From a checkpoint of a small multi-label image tagger: widths [64, 128, 256, 512].
Rows from block 7 of a small multi-label image tagger, named by matrix and row number. Each number is 128 + 24 x the weight over its row's rms, rounded and kept within 0 to 255. All counts start at 0. Numbers have three digits each.
After each channel's rows are labels from the 100 images, of 14976, where the channel reaches its highest value: "strongest on" is what is common among them. Only what is clearly more common there than usual is listed. The data: flat shapes of many kinds, plain or patterned, on busy backdrops.
# conv: 3x3 conv (model.blocks.7.conv.weight, 256x256x3x3, each kernel summed), inputs 0-255

conv.192:111081134123143154113112133112118158156112119143135130166125155122116131152073143148139163162119145164142099093139118125083115138155144127144085110128123103135120115115127117139139124145138079101156148110148103111113136115130146124131163121126111088130126152100099169124173123103137136105106121121137089122143124148151120139144117099135112109149110075088132148138179102156163143148115143105104110156172106145146080155170131071103152114128117124158119125142135119083138175115150143126132116158122133106118107120122139093067135096144127067130096116112120104159142133092127129084114140147158102118137115113133076173111091144140129100116106038136167177131167081119132130127141120101117068113136116120105170129134134087113069138122133136092128166119100108146108140111125120
strongest on: arrow; star

conv.98:147116137088090081134118098129056130133147137124100130117120101151120080101100091153137118149119142116103066102143141149105103133133139070162147145121097092155140158102113096152121164096088122091116129121129096117094073115110134109125116131118148046128126164132122072160126117123102118130128151129100140119111151158080113118113109112129148114127139116144127140090127112114165136123151128107123111129118125125093121113094132086130139121121116118089133118069152125155115111108112126118119126110106150116096148128141111151068125113137157124129118119085134110134138132123142094141088140159136089116105198150156130114141130131157081080083147155089077092139113119126127174118111093145133105106150144087150099121131138109156094117103134130142133099097102142116119129101120164
strongest on: heart; ellipse; largest shape: heart

conv.102:115096140098090137165127132148086123125100127132131123135134101086139114095144159130141166070124119141156107113158106119149099130036091120111091135170124104096136124115152136127146139079140139110158157110135068134109114122149133117105101151112131121083120099129117134090103090134134148121129084108094151135142130118069091101108145124114092123126129089120133131121127154125067094111110016121125134124117119077164130168139102126134135133151083157118143134106118161137105130114109110131106133126135110124094153163137134147107093119128135130137103135104132138136118143130110126111128121150059121113087124143143128130140098133116108137131160124132150152125138134095116110150171117136109130106150130099140150080110120132137103063131111138111083125080135108126122132176122110
strongest on: black shape; count: five

conv.136:128148118140120111123111114173092115150099139116123093127169097079108135153156154144125136086121117136085134118141135124108126069096121118117127103120106125108122133101041111111110157116145111103136109124141148105152106119137131115089106069094135165074100116142131161157128093117151131125103128139094112100099145109116127141076138075114070069127069119144080128131119128125148135100143120140118146135152144108123138162155018119145150131116136097127131121115111095144096132092118141136125096073117113104124114093149099117080142110124132108111143119106130122124132119089089141104169121128052145143094158109126117124134097103135120140157106121155100137113116117116147110136151140126120109108102124123137121085155105123114155123119124120093116121131127138154140139114147127
strongest on: grey shape; count: five; star; its colour: grey

conv.199:167109105122091128118145140107102129142125084162085131086119110088127115137157113129094126117112080135129127074137147086117124121116136100164141153085092179138106183143135106134159090095120144129145126082176092093147135127129121138132133114122120119158119093103084128117080121117103138140143099108131113126117136112069118093069152124106089132109127103156153139096160104136114101146132105086129117136111118115098102128136116116100070126120104108131128125096130173129111117114180109144081133111137106112096136153111149127107146154121124130121130097155109113114086101138116119137159171095092063120114111152122121136106141152107127120113104135134172130097095090125119115163096134124137140150134121112136107128112123099179112083158111120113112113058104127095136163139136153
strongest on: count: five; green shape

conv.229:131103067128141127123119135136132139119131127133056131125119143066107105138140142110093126110133101150147113116138153088086137142084124118143128145109116133134098148148103135118131135100081116127095097106156121117116140114091138137094126096110150144129143132113142152119144104143142138126133116109109114136128137119111146114112111128121078123126122128101138094136108140126155095102112109138133100115119134130096130153131135109077075141118121144126131100128127151105118120156145120140133115130144122122119153145153101097126123129133143118117133113137078135135127135147122130095126138139116118095110156146126100147160127123097110129141127124145140120122087138131133079120151092125139076118126127128119125112148088127122120000099161124115128138060092123106140085137102110
strongest on: black shape; green shape; count: five; star

conv.186:107139126167132126097133125133113099108146131115102116107124116115129146139110136126162140129141143115134162130122142112095139105092133127094108139134113118137126146138107106046130142074150133121139148103150148068151113124108139110139143075127136136013138141115124106142165103168173157111133172090130144147120151143109121156115109162151114145126123097136139125148103132110129097084144116093113112109130129138084132132138071115119132150152107152128135104132117075103114114128124145138160130120143148102135108039121128135122160092138133113116126154123140132117151129110077156115125119145016153139097120100129119120174119129152134121131106135128134138110122123129119133151121113096163147108111130137142127105165073107118158109117108078124117118132106136102134120163179129
strongest on: grey shape; count: five; its colour: grey

conv.95:131149105114116109132171108120103168114162137139114158083135154085094129095121132138122141107150095116137164109133129137130118114109141119150136130119097018145138132125108130131124118133124139137094124118142121136138117106115093128126134133140149088119104125154122088132124122106100140111124142119030130142109145171133109113151134132109126143145132108126115122131113142134158129112124141129151149107116087125138133132130107142108139114092131120140148157052155082130126086118142105138144140119135136122095126114137126123028146129116117116138044157150140110105135079146124111116098126156132132125140074170135134081131086127131134159072098143118151126094151079153165128125151156138115134122178118162114126157154145118145097124054112120131106114128092133125130121147129136
strongest on: rhombus; ellipse

conv.204:133125116137103117146139103122084109133055161131116139121155096110100139097093060103096120117125116121116046109134135138139129116074064083149108109115135135167129150150113130157138091102115164149131151123131103139165117128134167126020112119144134091140133122091105113149131153131119141108119142135126076106144126134138172133183141139131142115149130130144134140123139120150130135158122133125118105131105112141142168138090128140140144135169122128136146118163143120114131206123125116139118123137111131102166131108140127107120179129101093095128055115140156094119145103130140111128089131123128085136144102122153107146117143140096140161093099131124149170141150151112142110118144107129134090130089110138085101136116124126128168117110143137116126108134130076121121111097092112
strongest on: arrow; rhombus

conv.114:087109135117158153143128128134153146165145168134090136129103117113048108076123100138117118128088108126103105151128123113114127118088114112147107114111133120076147151114093119136081123068105132115164115112128146132096136128090129113114100127115120124125130109133099105148122116089155113112084136122121134123122158153128128103106111131125164165129125114056140121082102129136145139140125127166117147136134117126096142116088126097091156194160116126126138131123131129113141111143097117095125119095159103086133123116109100116140159120117107146136134148096106121109143086021132139110101114080127120140119117074137121075146081082140144173107093093142127105135131137112166114154123111124103143131149109097111153067146130132124126144085140110121128129132104115132096093099130118
strongest on: square; largest shape: square

conv.231:117110124118131140138158158085132141119140110137116205097153083107133130091102120105142148153161131111146108108132121099111144133148165169128144110102149137095131141108104142094165097145119153143123152111136104124092070096100135147079150156163121116123112098162128131110157110126143147093154110130018088144141087145097097109099132128125104129135097147122147142130140143151112149122113134116108114126110095115143090147092131125130107101078147140106139114143105114120140156113155124142150125140140139158146091121144138162124116127156119152109049156101134102174115141137126091093131169077130122132121136118120130076118086137130094120140119150113192129111134121113153145124167102128120157126140122125068130154135113132149116127112096148123119130095132160118116122169116173
strongest on: rhombus

conv.21:134139106117150139135138092105122129146112152123079129167119112138107078144106112141100125114094117135095141112132121114130120118131099117150141116168097140119129184138140099146123125129113112122121111116107141120138133106104128110146126132096144141124133160124110098138093124138130147124101126130170199114119105131102130094167137138141142081135108062158160109121136137145106147145106120118139104145132092137109147116135116129105126129124086117125140079063127138129159153120135096136144098132117110084121159132097176141094126114117092106143133094112135079117125095038120110131131163136122080129116158147159126092080062121108143147118127098152119171106058071160171134139099086136121113128133102157131114121142133114143099095094106139105135081100114111090107136116133170
strongest on: heart; largest shape: heart

conv.184:129145159141177141146167094102172121095128150116123130125095146117125142089165125166146113127137148154142100158122152154133126123117110153139083139115055140140125119133111178124126103105133089103144139137167130127113098106171141132117115115151129148128127093175136080148131116119137107146105130164106099134115117138112117130142134131117147128149117129127131149141118133115130145118122148117138138116105128111125116119137147145124126098058124115110117155114151114150139075070155102123109146115044182131104133132144139125131106124129140118138121143158120162120128112163099097104150131089133142105098131130125145070119073049147155113083091176082118102098133133151089117142159145132105112114081094100057110136136164109120141118138102089164115165121140145155135119115124118
strongest on: ellipse; largest shape: ellipse

conv.155:116141142119134110114104145102130146119169135079107117099167173105134101153059083109089097111147124131109157136133136138118108126136144092101153108130157040089121114078109066141129133129104168136134111113119129133143118103136112160120153128115126138096131172054113103159144119145131142095106083105139145115117134124129077078175148118124099114114111171107134139108121147121153136116137133143140114126122101133121108128136122114125119099099105108118105136126139108123130206126096131104091104189130132119053126123119142108126092126095120087144080133142145120133125093143116124136132126155121139125109132109100108155128173134142161118118120113140083128077133063107136114084138093140133151129124145134141120104115108141129117123085097151120110107101100135107146130120125114
strongest on: count: one; bar; tee; largest shape: tee

conv.25:063143139105117123083134102117119136091132145131149143113074130144123123153109157131124138162124083107123101126111073091129148125130139118099145131143117092140170134103039123117150092128113148122151136122156073119135129131109108140128137107140163163140152142126117095081157138105110114144132150121147137090136126137157110104102081123139142111129124146163116157108143120123151124117120145127100118163144123089128156107150138129143147153135105106120109148139139071098144129094111157111120141173081096139118125100105145204152069109107143101109133155116119155120114112096138160123118124149143170113094115139163137162172174125132138121133139119102129148130118122104110160072100107117116140156117139140177092093113105137138142154118122122123116101123132160111145075067075126
strongest on: square

conv.181:133125111120132128144148110097089141108122100112086150144160154156130086139073088123103117135128132169136143123148103096132102143063136102140133147118136039156143184139140078128141125112076135128099091093142133105125102095103170150133118105137132112132127098124115098170117144134118122143114129092096083099142092139082132144116158153126114100110137126110130126114141062163123107154119139116143126135121112137102112138114115107101068110100100125137149103103136151113120089127123148137117116117149134132129139153115115114065168099124149084144081105117083115125128133139114126121157133093094144141129101134123125155115094125115105103096119127134159114126109060138142140141144103099127124136123129124123099148138120120122063113066123108096106095077114107084125123152139138
strongest on: ellipse; count: five

conv.177:132136142121133147131146127132135063151108121133102115100126066124158087135144110149106138137114142107136087133119131140132121121100105110155084110131123142115131147130122101104120110137098167088127130124119132108108120128104122110114085125141128107105139162164124063154095122137148113120178141126105135117120107152097114127157136123125133110120123079135130123140095115128112143121118138111128098124107154124117159133167133119107146107153136120126129089122128142153150096079142108125139120112119139111129138116137159116087117107067119139124120132136124121118121141130119123145097161130121021131110201117146124049139043169146091122112132131120111118124111091132097137131139158153104126095164057078120118130133142110098058126084092116131134086124125138176101151130124133
strongest on: ellipse; drop; largest shape: ellipse

conv.246:123129123100113118119127116109091135115125121127054159134147104096111124104149112106131144093133113124131091140158107100137141100110124119135136131140128116126131138116116140118159149156114129115128117094105123117104161146067143128100112096121149129099124183140101101150153146133111159130128102106127079146159113146087137096072140108122144138148123124109129107134069104158137159156166113119094118133150139137092114110114106074081123131100114110106161131151137102081108117131155141168137123112108085135141151128122089138146201131163157122131095123110092113133120108059138155122102140078107107101132078145143119156115080130117137116086111114108160153080096147126147135152147139108138133163140152134187124144125113153122123113083150099120120096075099109084137132110148091
strongest on: grey shape; hexagon; count: five; flower

conv.11:129120083139139095130151065124111108115078141149108157097147141128147118138104122119149125096166132145100100146114117115099145134093142108114111151121145120130138144129123180119156119144150153141122135128108071151121145116132144116114123123133151116118137127136076140107131120130144133175113130149133110103143114069129161131109116126130133106082123078124083128142134102097119156145124123163123123119119161112139049141113154149147096167158113114102167077149121145087125144085117134131135139135100084147112111120142092117113109125134157113135084118124162136147141136135131126124155131040124124033134151151140128146125134132096148101108097145134134123128109152136143134128132100162131140165075088147078070180131101160121131101113119108102125126075150119147114119127104096
strongest on: rhombus; largest shape: rhombus

conv.170:122121134116099156107170112120117121135107098137125133146086109128151117104116103122110128151078114125139113148105126120115127112108132124133127148152081111058110160111124143130108104097122076108125139129137121135114165058116094100137098136122151102121115090089131083100126123125118113145133123103118082127126109145118079125121110135127118116137117106135124161135131122111132120150120108158144120114068098134132168128190143125130138132130088130123152104134119150122134168104135124123089117134161139125093110132100169133096126144087103068129129116151139091125129118118114115053159140091131141137112094128103116138127128151112153126078099045125143120122126109112088119121146136073122143127133134150065104112119137083117115125100116117109135119157104060034116121126117151
strongest on: count: five; frame; ring; arrow

conv.93:126136127134136130139156153121083161114146127127099140137135132113064113129108128137139111151140108115121100104108127118125134121080137089136129115115149084122138134128102117145120150116106118128132148114163096096149063104084129133156124121132135106137135145120094046141126126139143118133105109074043175111123089170098123156136121153101133160123148142124122102113135118112113138166118128131120118132137123134103083114092133166115103096096134126109137122072163117103118090130121116118130133122139142136131131134133120135036138124131135138112110135116095126143112135109107122135126155102140115139115147128129125082137104109134112149121127133145156079125109106112125142156141092138142148130112103133088124148146144131139043091008093146104131083119118163146131122148115159
strongest on: rhombus

conv.202:122131114135115080127128132127128116136131128132098157127133110123084057124122115124110146143133146113144131114146130092131143132117160083123132132091123047145137147113137059167104122111064136138121104100149111114101088125041149136139108130152127145149122164117136054115159149132122127159095140103126109095149130138111135117108124132126134118159130098144106083103133118131095132135146126143103159148128118146082100131118116119085099129089124134130135122079127161111109116110115115144094137120151104122131125140086134121066133118140111107130118097130098118116131124134119129117143126085134138114161126151125119102147094147117132114076120109126097101118077062120136132128122078088123111124136138131101121142125110138158087126049137150104130063111094083110122123121126092
strongest on: ellipse

conv.54:078103146102127108075160150131114123086138108124125103070116103100095091158108133129111130159119086093057121111067157123103112108109120125160111074112160145147118125171039157177095135120129126146160182116137116110104118125140090120144121067099151115110130102126128113156116115135116118123116085099116126127099106137094152131116152123157130096090098150134112131130143124117171120117100129095107111132141109115114137096127110131140137128122122128089107145124112123125062146131107133113133069109148084108144139105140151141116135111145119101066137103126149149145092117101143124135136124160177137111103135101109113127112118118108122131147105125128169109122105118089109132080127149121116116138154110111126068100088092134117146137101139113126120159120130111101154134100117137
strongest on: orange shape; pink shape; count: five; ring

conv.18:120121131126117125134114062122096160132111128121080114125120089110151130101094097135115164129081120116124128099129103129124138115138111077121103124140096112171109162138139086148108081096152131102122152103110138114114149101121104117119156110115124152127111144108086140108088128122165147098137122141175154131128150110117143126145132125122140128124153052180125155143124130157143124141104121111151121132126123146101136135114122088123117072131148132144169135104095110089141144118136099143153103106122135118133138131078129123125134128120134090132115118103137081099137105000137106117095117094125089120140146124149130108110081126102157128073113110083137170099101103153156133123124128121108124135139139131159070133110151129113138121114137075103110072105107127092121108159125115
strongest on: square; largest shape: square

conv.235:126112146138105153136118094127109161117044105132093117122123148140120152119144142121106143155129126158120060142138114099111129147171111145137142154145101103121115142131125122139149167143121088083137127075125113126107141103137140120109104134129130148117127128107134106095122146138117120117118099103116084141132130154122120118117129112133129118136147125125141159141107143142125134148114120113100135141125079131118126136074115159096115134112105145132133126138151113059111162077145162129122141163138136076151134129086123131116144130147146064143125119142077089148129133119132131111167114153135134122142097111149130152139083157140078104162111047133107117130144065124084116102147082058140094105120143136116167113132106105084141124129133135114140147090079032105131126116133135
strongest on: cross; count: five; star

conv.5:026102148132129144131104142096132128072104116137148125126099123153133126136127120099148156167133084065119138107047147131104143112113109134166110122113123128113135160108111111148129127114127122127135105167098133151125127132120095137146100104125085110140130113131121154137086127112101115140123062110126118137110155100125132134093143118151117119164095110111133123123122127176139117162106130129112146101122120095141145078117142115132145134135165157066117122115141155152121135120143143124095152115136089117127088048140117098131144157102097133141117130157157130159135119117152089114130145122149122116173120101105128104137112149131124117156138107098150112117146105092105131119158139157101133115115121111132126122039088120146129145117148112141028116131154114122119122108117089
strongest on: orange shape; count: five

conv.226:124091143149093146120120077132106123139079129131093139122152142119141109111102080129078137146116104147116136127129116092122158087092116124120062127149121139105126115150109111135126075138108118137138186049153097106137153107103131115049124134135130114115117095121113084071108101132081131122155114125133172117122104132140172118162138132146129121163099128091105122129107113109115149136124131143110148110135120133113147122145113129105112114115145104107114120075134126081149138126136090141102118153126124152104087115075118114122101134110124102131114127126092129130131098127104119087147145169126098153117081115153133091100112128129148182122080097114126137130083130113138150122103125127139130112127071112089092120136137140086142137107101150082141098085107091102147114094132171
strongest on: rhombus; square; count: five

conv.146:124114154133129115124148119102176132099105095164119123143093152142126152127093096138112115143063147121103100142134117078129146163169114132112166135144118118125126152130117110133136064098126101131093097113139129139127142136112126122152097149137128168134140127115134130138074143124116140132176113082121134110145127107141131101104140128127113089135106165135147083135145113103101117141100119117120106132104132113106118123134135127130135166115096137117112087135152132084119173085100083101064114124108149161120121161082126154131101128050124116131128093135114060095120148150137135099141090151122099113113094122115116123122132117138104099144107136114085114099112085156086156160127131050090145121160142133109128134127121086141143140103112115089143108135107064108087132102096140
strongest on: count: one

conv.105:134115165132129193129140163102157132137129134141110136133157081151110114127089137134134140162116147116143121131106138124118095140134129158129109092148146100119121160112126078121147138134111171101113109115095138119136143122085127104156121131107135111126143209140118084162123121134144133116166140111149170088131107139106143113180133128114130138112112109172127135135117142121127135138122143080113132128131160133128098122150139132121140144109122118123146129083140145107158118102129100129094110091116126111123114135089176130029113119118108112131104098138121104144138138074102155127097144112124103124152175136155094109120056166125113139068138078135106132142122059117139122128082115110115144136163094115163136132129115126102091140040137116131125089114122140139081109119124150
strongest on: heart; largest shape: heart

conv.137:092139137108116156144130104125109095134110093128102131133137106172112120093129148116142152104107125092120116090111120086106108120110115120144094090141156150108120134161117089130144091102093129129101147103110089106153122114129112100109145098134116109137117094117105122081096142156118151132116101134103145117096119132133127146082160125137142142107151042128139127147099120144083128142109147100116115121152105107085117123104133143117124133143122131139163114066143134105139108108147114131105106171109102098109140133119131158104136115114112112126092119111111122117131121117138135135121155109131089093110099153126046109093047118106127168079092074126155141123104079117159148143089171103114164107127081112126115121103160113138113151103113184101095117089085121106110138126135107
strongest on: count: five; brown shape; pink shape

conv.122:121139145128145083158134084144112185143079147122092126122126118124126134124065077144124122138102131146136127125122099090123131114105122063120134120109094161217146137136142062131121082123117171128129166106117120117157140136105125116064088129133131143119104123106123145117131100137119103115184144153150168130136114131139151120160123131125124128109141141138140119128144111139115139127123148126122133141121108138096143134084119128103130109153120114116136099085138127080126182130102112140117124114141132149140111130119104121173153134119099068135114142104160072108127121074119140146117149182108120076121121122125114146129034142084138145102089143117145141110085096138134147109121123150129151126118087166152089119129125159134163126149117121108124092102125084125130148141142150
strongest on: square; largest shape: square

conv.139:126130108147134135135138101125105126150101118136068120119150128125133089125140122119092105108106109125096129131130119064108112129096115120153150130128090120129163172121055147110107103108096104121097070095114168125134137149098115156130086114109148168140166127131115113148108151142115119139169163101135143139143143094158116105100130144159125069137106155150096082084107147125155093105146093133096103132112116124098158164125165143068121142132107115126101122121100114089149122143131118123136115130129142130110179112078138131144103130124102148115165102145121122074113151116104116104138144158106107100100116118110122120116148182104125137129150116098125136110090092167133127132116109089135171156177104136105097097154130096124106122104131114113101120082065098109136119109082123
strongest on: heart; its colour: black

conv.3:118093098097130122122115062118123108095091112140119097137078143121096100139129098109110129152099123131090131143112147109117161152092129106131146137131101126099143113092145104138146140140141125148079067103123105150114140129064137131121098126150160102125125122090141106107095157120131089104162121094125115127113119084104125108090105147146092100120104115116150131128155128131120175106085094100084123142111121129084133135160145125163110141119105115099147122145174073119138120138140146142143123128067099132087147095115148158135103124074089108122081130149103112095116086116143131112140141155116105117130140096160107106145179149120114098126128113071101115139103095159122173129106112131163112140148137120136085129100093108163140131135142124092116075139104087107127107149127111
strongest on: cross; tee

conv.117:110083096133089118129125094150117113120143100117102108147102145127105125109141115137107125128123133133109132150153117101127117138100148086093144131161093098069126185129100099132143089104122110074091105070102127128079160154122135130092103130119134151141158107113142124115114122150145156123119102102144126059101119068142093127083137126114148140120127078109122151158117100122157130158133107098118108115122116109098100132107148143122085134109084102123155078084141103096139096135124139124160136139137097106108155119091143125163129097153107119110152141099105121090141109115132106116138134122085117130132116134110122161132115129094123092089119094138083133113122087126118130151085099074108134132120131083140118110092145107114161102122123144090115080113078071108155152138113120
strongest on: cross

conv.32:110125137135120143126097150153117094130131089136103127152118096120151068108176148134126129134096136070152105092118143121126138128125104077147114130180172093111147111131115113122124123144077147140123128119135138158106115126048114137130110117117127107137121136110127071140110127126130103128141132110091156126123149158127146126111113131140147146152135102131134099127121150136135124123111126121127118121136102107107138116123131146119116118149143123140140122140116108152125106128105133132121151162123110128119122119125162129049129146133128140129177134101100144151119116103114130149102124076130071127121167145109129042132105120159098135116124142115087117138093089125139131129117156137126158147153074095153138136131128120141010129015113142094130082107126137116105147135112113
strongest on: drop; heart; largest shape: heart

conv.112:139156093156144142136177078170105098142066117155121130117128128126102135119146130123134133108118061131127119083091109134160138120070144087145115103093129112127042162170110107126131079130125130107122153117134067131156135143125110114116136114122132097126147096112140106058102109122123161147099105116109115135121126118102114126119087120123140139114108054121116084109129131167084100111119093126129147080124117137129109174135139138139130129161136138133157093106106138182129110108138077100142141138119100128121133132121138136074130141121106107122132122115113168105133126158152122168147113134125100120146143143139139075095117126144124089133110163136146106123138118072117122154135143171124128104114093146112112095122133148138057123116100117159132103110136152137148125157129107
strongest on: cross; count: five

conv.244:097140125079105135148141118086170146132119100142114142159087127146174103123104105126105125129109157102134120119120106097142048129104132134128115130154131138154063144091136110138098152160107125121139068093124073141103134187107123140190122139151077158136125113133101141123094117112111122131133114097146094119097138159109130124117103112100076108141176103144163101120152121113158117121125142137117110151145098118109113143157121099117090074132145134127121122146116099111130131132134169134088111124139137118136135105127119063137125093138128104123118122138116124120134137096102103146134146151099075126095120116090074103099115141158152133107152101105094104137084072176121116132124124124156105141140142133145127117149147100105140057120128099103098110120081128146118112104117140
strongest on: heart; red shape; largest shape: heart

conv.152:133114114152128114119126067136126125079139123111128148142132128094084130139130093137143119123119136168092086124145139117138132130115091113124103112091105119122155129143131179111164118138120120106118117133128164158126126161120143159075106113116136136114117100156150123116136108116134149154063109126118070115143171081133126142137125131118114121144123116117116114120108122117122160142142128109151100121138125101146111120052123072129130151112104117139144132136144113154137093101120117146133143064104116167077130113157117105121130147123134108096150105119166122125141095078143140158096128085099111110153150123129153058118080048157145092063117175111135157120118107116066146125149118152102101127133106106155121097140141113120159113128108095093125103109172121171110142106117143
strongest on: ellipse; count: five; drop

conv.14:067107065103118145122129122120176127121135133148127135096066112011111137134117146119143138176112078122158107146120082119116133090125129121109135102125119139126036136126133130161109123139129110135156122130109043136138139168135098108121124156114121149090116102128124147096171087125131126136129155159137117158088121124111126122120068136093136117107147120147120151125111137125152142056124157124136140143150129139121107144123067111142136100119131109149147131113142147135131122106151127165153137133133104120123121127117132133137121128122156110091101128133118120117103139120120090134137129126088116095157123125118105108164131110109111113121117111133135117136105109138136132132124120115122108174130121107119104138173087109123142051133132132151055140110137117179122110110103110
strongest on: black shape; its colour: black; gear

conv.162:133130075109121141065131124127108142131138136107101136159088115072115069127117122111093138104144080130091138114101097109092157029110134128122145109148128120135102138142146120103122125107109114140115146102164118136134133155114143135114103151136146116114093113118136088124130054148112130154112116108112125099138156130081137092119140152122122139143081130108113120139033119078156146119129106128149128118125126131118115107132075133128127124111115057070123128117103123130148085129132134131136135108128096157116051157134130143132129129099120121144145140131112120100121103124141137151134116149103148097103121117112100105113132093116147130131116159111130108120108096139111153084128126078141151096128120126140151132122119110079113090103093143095082112121101127101149076132142130
strongest on: grey shape; count: five

conv.206:108140131098097122126153122104125149103126127138125142099109123040141093127121125124111142115121193084133139122133102124143101152124125113115133145146084113137124145086086121117143110143125120142114106130145133122139134144127110114122129135162135143051096114118101141114109107093150102147133117145152124053147091145093096125104120113169130093162113132136129135112153085119134114066135128121062152116087102114151138124154065118122127139115100168140116156147122086140122127110127124120124123125080115148104168073093118133132121099075123106149148112136139149119183069108130101148125104168123123121090138165130101132066164146133136112142138129126126139117112115123083104144106118126115122137122150118125091100126044128136128114095122119125148132104114150136127132098081133
strongest on: orange shape; triangle; frame

conv.247:146110148135113101144130149113155148144153112100112138116111105137134132090118096132120093100096138106107138127141153098130111119113081100112073122116128082151122166086079117101145099106117145125104120125093156124103112097099112142127155100114134068155124119096126128106161104115138131050132097071126125131155121095139118127130132146144049089102120124121144150130121133115097138147143090135120092167111117093133142099120129115142119104140107126118153095165085147125121085115106122096177118149145131153150095139108135126098084107123104115159096118123131176126108136143089142133054103144111114103109098131117115143130129155135078138106143139120151133132119131109144153108135126091143152178084134143100092131124154108121085082102140113121165148122122115117128059147126099
strongest on: drop; rhombus

conv.27:135142130145124165140133096160139139130088118087066131139147085114121097148121115144085111145107115129122045133129129079143130135132145130143116149144142161174147127126120126103134133138085154101118116088159149151162150152053136140038090121141147128133134140156123094120100113119150116099131130135144073137139131115116142135143125110135147131142128108138125084140127128156125125127143121130105141147121130153082179133083130168116117117132146139141152120140135112080161132124162136162125138152115108132158134115148119142129124135111123126117123137112129089131148097076129149150116136170133083124130138126178134127133017115119145119121139144105151148136063110126076129137131148129134145112139097159136104108122126138103120124088118160098138101093100091129123132145136073
strongest on: count: five; pentagon; square

conv.178:150137133129128105123111090175115140137115114116123119195135176117164111133163190129131155146137128136149150111096108128140116121104130114130125113135130132183123107157135090168116184146125118117104141126133125128102169129092113116117156099151143122142136165119156124148098123112133099094109153120131162143101144123147135116130128137155121159152180057128100132130106144139178140112119160148139141139135118152107150167132132149147094090154125137157117147134121124142147071111139147131128145136118150133103151132121161126070136139150120145152149157102080144126146114094148105126152137121105152153123156144100138130141095104139188140139124111086075165118109099184103145086095142154152086116128165135157131091139123140148064110098154165100142114145135130141150096139121055
strongest on: heart; cross; count: five

conv.132:107145151110117107125132108090135113139133081113123123110099143137127123144146129119063130133128105129117103113131117072116106127174126143117147083122133125110115171110107114131148089115111148138070110099109132116136126137139091113094111146130102163089126098109117156145119102123080143088109103107143112116127144105134118095084153086132092119111088131117128116135127124118145108105094165100093126133130087148119133152137122151102117125080084099075091147091121069119096170132134095131095110165041106139078105149089159096126112126101147155113121145118102127105123135139127100112153113146124148135106060151087142122108171135101146143109090105128079131118137087151108120137120096084129105139132140141148117120128151118115150140113081135124114107139074118112123132120090138
strongest on: count: one; ring; largest shape: ring

conv.104:124098130116118107113141097098150150097117090137120122125133145139124112148112133111107108136149094136144089102108082131093137152124111087124168123134093100102158153100089128156124085109132123097090078141142079132138125097106130112105096130113122143125154090077146085074121149142117130152154111101145175094143093138101104089085140116121154109130151139099128145108132130106100147156119132093104084130098126105135108156097136122128113163120114125117167106120171093121123116096105140057154118109102111157130148112128124146084099146115132118120123085106113115127149102059146111120122140173127135101148131139141136141172165150138120128136145107087100126084122138136093126125121116111115137148110127104147092161109089125160131135122113134066148094111139091127124113133047136
strongest on: cross; brown shape; largest shape: cross

conv.7:158112153141067074111126151121100153115128098110138147118121103131135094121062094135113123135131118155124098099112127125145109155133080099143139109149120131137139137127123142105122102091122127119177144166113074097103079092144083121120119143088090134117164114109138092122103130122129112106074103116077132113137126122099074069128173122103118103082134135134144096136150137118099115101139112115110124111117115126151136117119141110125140128141106129126144130127131107129111147176103121089102087152108132144100126132083162111079086136120091156133138102089136045145108143088132127093140133156145168120131140090124092150127147088145113129136145162152098127106112091110115119096122122134106089110105141117119157101127103126127181139127100164102149119119149166134103158118109149
strongest on: square

conv.106:134147127110103087088136130147161110137124123125097089104125117131145112126133162124105147099095128128107158115121106089127118138124131133120148130102108138104110145090058124117103107103140093120138095128140130149147132142133124100113100093130134132121112124139126100146151163109132116118131138145129129110121137118085098115081109088121098130136117146137068101131112126118164088125156131107081128129115114140103144121147019128125154112082099059127127123109102090123112132118120144139101096117116123114100135088106097134106141108118166132141130109140131123093105116089045133132137131152034130099083115126117092117140157106141133150130107112159107128099094108145140115110120126117136151131123121134100119076168053122143121102113114127133084120111102129119176115094151133
strongest on: grey shape; brown shape; crescent; its colour: grey